From a checkpoint of a small model that answers yes/no questions on an image's attributes: soap at rate 0.002, 145000 training examples.
Rows from block 11 of the image encoder of a small model that answers yes/no questions on an image's attributes, named by matrix and row number. Rows with one number belong to one neuron. Each number is 128 + 32 x the weight over its row's rms, rounded and kept within 0 to 255. All counts start at 0. Numbers have three digits each.
After each neuron's rows are labels from the 100 images, of 14848, where the neuron reaches its highest value: "responds to" is what is common among them. Only what is clearly more common there than usual is listed. The data: dead-leaves pictures: piles of overlapping shapes.
# fc1: MLP up (encoder.blocks.11.mlp.fc1.weight, 256x128), inputs 86-127
# fc2: MLP down (encoder.blocks.11.mlp.fc2.weight, 128x256, transposed), outputs 86-127

fc1.216:101079119202163073090138096092164099112129136110154180155127192130078172142110125107085130177120073197121134106192095129130100
fc2.216:100106121139203143107111126127111094175099094122126130200158105140110089155117160093103154119134122101109072098163133115156156
responds to: mixed sizes; crescent

fc1.211:131117127147141160122126136032135145139141102111157119160152060147072102174110104140131156075129147114078145167187120144061103
fc2.211:169123141127094113112151136117131143107113138150150158104108161136098172134145127129130130132171115179169128143173144137101151
responds to: large pieces

fc1.29:139116141187182134110158086120083119115158121092124173156156171148122202139132180126173086070106174165140163143115127184154090
fc2.29:110116157160089124154141140092113152123086107072148156109140088150144099139066155115164103080162188134145147202114140150166140
responds to: gear; small pieces; earthy

fc1.127:087137114141161124161132125100140105152079107172125189113205119133123089107109092129106128151096123122108089141126133144125091
fc2.127:187179147115120130085106139164176183133198094118117096104124175140119088132134130204102125129111160122135164132145185086157160
responds to: cool; vivid

fc1.177:122110124151091126179122051138135065138143089084083158117155160109118119105184139140156113066147122070120148135110096084126065
fc2.177:197168137140140077114159101134142154155145182132120183090117069126113113121051168148154114106158139159171124119148184168127110
responds to: cool

fc1.80:166136069129127130095139154151097162101146161149058144132100171132069091132084147109067158105182126143128158140138122124148129
fc2.80:168119169121126150151167092060130100118136105097035094103150121130115169170129147120159122112186140074222101116140095114145153
responds to: warm

fc1.188:071105084159154132135107125192186121137110165090164153122122147168091104104159100140184097098175138158106109133134160126141135
fc2.188:088131105120153115178170063104104126124140074148087095098090151117137098207154120155123110081155078145132065138119142122126147
responds to: cool

fc1.254:105089078106168172145138137121190099106130134062106157108112171101111144166151178140144134160150167165125098157091084184158160
fc2.254:169135158114167112157180179097106157183123130111161147112122160150079149168117161142130131067057124133117095147155065129099162
responds to: mixed sizes

fc1.53:134070118153200183093154130150098112173128154144090174178044124107085093130145154126166180125113143169110146113138199137143152
fc2.53:112144096123131094083119150117129173065192147116176152112205160119121147128157159125112094135153112210121107117121158150134173
responds to: large pieces

fc1.3:145117167134139115183109134126128110106102074116092176148104062041119094140069173140147118158115142128151129141131111097120158
fc2.3:156143097211070164103196073141126213103152136127138115144114122142092080130142087122070116126119187106123195106159174082181084
responds to: mixed sizes

fc1.174:123106126130152089074130137169088111156204120073143111115152104162088097142189124126135140118132114129078071181147139142140130
fc2.174:141119173184090084135142075122146114109145120100105166148194125130086117168130090174127108118154157108173166103118090119209120
responds to: vivid; large pieces

fc1.26:146121079150168126131159194141185110140156099093193168194145149129176118082127115168142152121169143159120120173113087096126104
fc2.26:099189159109128111103128067110115114108127083149118091134160147171089118136095139099110116112116105081162131111135163183099188
responds to: shaded; grey

fc1.253:115120085129180105063124170086149141198049153189085187127105130103143131132134121125133154145090109137107110060175092164126067
fc2.253:120118173067102097116113123121154110041174160171139075187157105118162089114110123128123096120181099190158114108146155124125098
responds to: flower

fc1.201:099131053173136130147125103127175139112121114127229171106158138092147117159131138125140149149138134142139121163119143108084088
fc2.201:141131120154179106127172179102112124125079138122115116112074096118134115099149116171077108189123121158126083119155143130152207
responds to: vivid

fc1.200:083116123196140095132192159149062136190170125158139118120072072104106100141091158143127083125108143127097151103086159121123121
fc2.200:160097075120122160132183182072165121091134137174139143116176177158105140131146141137121138119131151103135151141130163152107170
responds to: large pieces

fc1.110:140155084173167130150163115139119122185177156122139118132104035091115137080093081148196127160113145132117098159072137132150112
fc2.110:110054160141128107116088091163111120092088074158101163102182169159130137131121167163124083123079117121114130120166154151152155
responds to: vivid

fc1.239:119153159155124109132122162113167122132090090145162140144167134124126107124159143131167110138109134088105110087148100156134138
fc2.239:113173139133127194077089079141123127158181119071129126154112097211116129108128150094046144160148149151155132214107130113085064
responds to: large pieces; grey

fc1.128:124074180058193151082122142090106174112097089136142106178149134121103082170101166092106112192144175122141088114131085151103138
fc2.128:081121089122107126160142117172149088176123174125108160123056061114097157090107106133182180108180091112137127125185100116093124
responds to: vivid

fc1.137:145150032123057196111182144144131148112137092113140136110116190116099121133169130170131114095114148135119129162100154123126073
fc2.137:126082152132160068174105128149192118133126158202126104110126117134102100132092118161110199088118124047097119090084141117139186
responds to: shaded

fc1.9:154116120100134114112165178120151119206132153123170132158161178133134129181142106108101081102168171091176055084170196133133170
fc2.9:117123109099111107156196110203128202128120156123077147079144122070112080111184154165160079139115142134122149180088101063150149
responds to: shaded; pastel

fc1.228:147096100179158107125121045239119145075163134193161128096155157120152137109107149093119141114167143122111119155081059193137147
fc2.228:114146125113172074096152150062132091134136157098113118096128139153088106102123074118138144150094105190201140116155166126083069
responds to: grey

fc1.224:098150142160108072144102082103164064093108123148133093078169090119150106154145227115185152181111155132191149138095106100157139
fc2.224:237098074150087185152155109141107086124135149115184151112160153128092135058093056136096121110165135131155102161110076060178123
responds to: gear

fc1.220:163188112148108103127176075103125052144179157069172075122120108150049095148112160076146131116150108110119120188110182097149066
fc2.220:162055182176090105054144153196083099111118101137150159128089112099167173131221131116186081094120174160110087148141068168143119
responds to: gear; ring

fc1.136:137105174165151085168169094110099146201143144098124104132156078156129127085172137113135108118099104169168134138140107199135173
fc2.136:060077102133117112117190157074164176138167075197145158165111140100101081098101189149086132176175132091109104136138170143126091
responds to: shaded

fc1.118:094153080150153136089139157132156174117115124137152123125128162186080171118176110096139114167135143104092116162128149133179128
fc2.118:151118129137158138136154052102137160105134064088167082144146113189162131124142106150088173100119154157134172123110073113149135
responds to: large pieces; grey

fc1.229:137092087106082118113157092180109128120133122102089189083153089210104106123132116142161099124164180136129123179120121079131169
fc2.229:100111123139088111134173165177085119173121156147089103088096092093157154104154119124126156172133142112100076155157106151149113
responds to: grey; ring

fc1.197:111135110125162132108090131159124141122103111148091105117080147166147172137106153128107076178115078163162140106133152101105076
fc2.197:224140139147133085187147165122162117163116166190141155118158132129096105121161160168157185084138152110063105168139156093175086
responds to: flower

fc1.202:102129118142135119075150113204133093111132115120138114134038173143115090161121171106140089106131070141091144161119100121117117
fc2.202:148164116171150170136107117123122128158074167120095110082183122094137135116158144142164090119108161128116130116093073114126124
responds to: mixed sizes

fc1.4:151102139151098173155102122133112049147117098068149148095131157155125179126146160120153122116132225146108138168137113125096139
fc2.4:158145148133109072136120139106215032086148115136137127107139070117091100099175118168123072140140201133179121136156117122125152
responds to: gear

fc1.203:141121093103106101104140058119135122167101171114219140180106096112115137143109120115078090128092115104155128117081115070157180
fc2.203:176113108160187138108118094151116150134122099115102133207172152134030104140153123103085134103172112166126172159109159138172046
responds to: warm; earthy

fc1.132:113148155156108128120110123121089145153070121111152138141102100133088132110118100174151130051085098134092108102191133122141138
fc2.132:181088123103131126120178136110155148162135121095162126122102076094135131185085151120184127090066079114142126126072090145060128
responds to: mixed sizes

fc1.140:153111093062147154141082090154165149157138114223155115140102123119142110123132196082110130143119069154107151142128149116134120
fc2.140:137165147141173093153144101141171092176112138108098092110129153161126205133133072183104129164157153103174147147152143147139106
responds to: warm

fc1.102:163097117127137135174121112130116096155122113113117199200094092098127130162123091152112154109114165159107128196120097155198114
fc2.102:128154128102128141090096153126087121100139084108165103095164147172042106048186170088102098119163113112130202112143121101136117
responds to: shaded; small pieces; grey

fc1.221:156120124104170107080102084107157145124101144121153141154166185124152117110078136161095074160169182114164151111060141118126188
fc2.221:133099126172114086125173100131094128162083091128152117136138113107114120162165099128123135095180140085162144093133205125182126
responds to: large pieces; vivid

fc1.145:111092099194175165087097100071127130088163125070123140161124140109171176062119148113125128160097104195103125105172175158118133
fc2.145:114113134246141117103135085130119143122116145144140120162127138082091179090164109076162124130090129135144147062157095153110159
responds to: mixed sizes

fc1.147:058113132114114152117202107081137058173153129061178074189171107086042135174081145131107162121111174145110127099101131093119150
fc2.147:105163177136098185200118161135118077163138169122169087126140162100125125149135126167154103096141131130131118138107133121110110
responds to: gear

fc1.209:132195182147157163139161071127162078160150143156121228114176158178103106114118176143079074166094121129089072151129134133141156
fc2.209:107175125093137145103068107136204170075143082149118042117147132100124154149157095147150128093151159126144112153096131105106143
responds to: vivid

fc1.151:164120067152124124133136109153091137124152166135147112099133133101078072186130139158142164124119104123106127154126090138114131
fc2.151:078133140130169136198153089134121148142113100135097059150154100162118138124118140221157131077122150181115137169112100135129108
responds to: cool

fc1.152:093109123191139154149161154060083150131169114173148154099200129116076193157118075108160108138187137141141140091119183160137141
fc2.152:110138116151103153120126116162095143156095145125114142143093147153132107167122107191129123158091108125087167115172117109066145
responds to: pastel; grey

fc1.129:121134185073191102105125162107095171129152098156160086141152084060056111142158126124154101158069133155096112142103098088150167
fc2.129:098126059161107184157107094083178146107141126123056142112162157121181064145106131133104110154198125153182132117150160134091123
responds to: shaded; grey

fc1.69:171139077158166208168145166137117157203143112124139132143137198152205144128164125142193123112113135168136135090126124101171107
fc2.69:157113147139046083146140110166138127151110145185114145109077113132131125093133154097082158159156083090130145118121175133203129
responds to: small pieces

fc1.234:124145094113123109156111143054119112181165126100158114137121148097116114082128169100141167077107122143135118185091138181195120
fc2.234:142100112164085148200177147152169088158055129140063127186066148097095149157155115137104122117122129091185113118139135091148105
responds to: grey

fc1.35:126124134202096145092169068109116140107110142203160091099092140115119101101124094135144098107137161141129089177116118087107103
fc2.35:132080150123114132146119176148136120132161164149108203131126108135098125163157100106108200088087129183137139079130116154124144
responds to: large pieces

fc1.149:182129109115145191120093141121173130197085140095163151131192112152133090149123101131141105101136104195137179148115153182149049
fc2.149:075096104124173165118097143125132119069113093171115114116093170154074151083158146094162169125141167111108100099176083123058175
responds to: vivid

fc1.113:119141144121152146113117148123105131116167128177106124162100115150080121140136120204157101172178107122092152109132089124097135
fc2.113:105108118114072091121159117152154113096135148133128113087192102131154143117131115099083124106118132087139148116145137183158108
responds to: vivid

fc1.75:153155118098169179170103098124160150141138139113112126093059122144129126137099196129081150128112154078140101175099100156123129
fc2.75:079082149117105128128124177168043133133057201167157172155144114107180123124160164088155116145086122140072134171176107137121144
responds to: mixed sizes

fc1.73:128114142111107148161134159114131116173095127137200143098170171152126113177118113114154134161146120139107103226126102126156163
fc2.73:136134137148104132105173137127096147085171112139122062097099109090169090145146111078139127130139119177120123172089152076100159
responds to: shaded

fc1.116:178129095140140110149097165152088089111182178101101139139178118103102139149106152180109135105109085165140102129092073144091109
fc2.116:130130183170164167076149129112093192150095137134167121173127132163142162166112106061130092180143189149103117097196146084198140
responds to: textured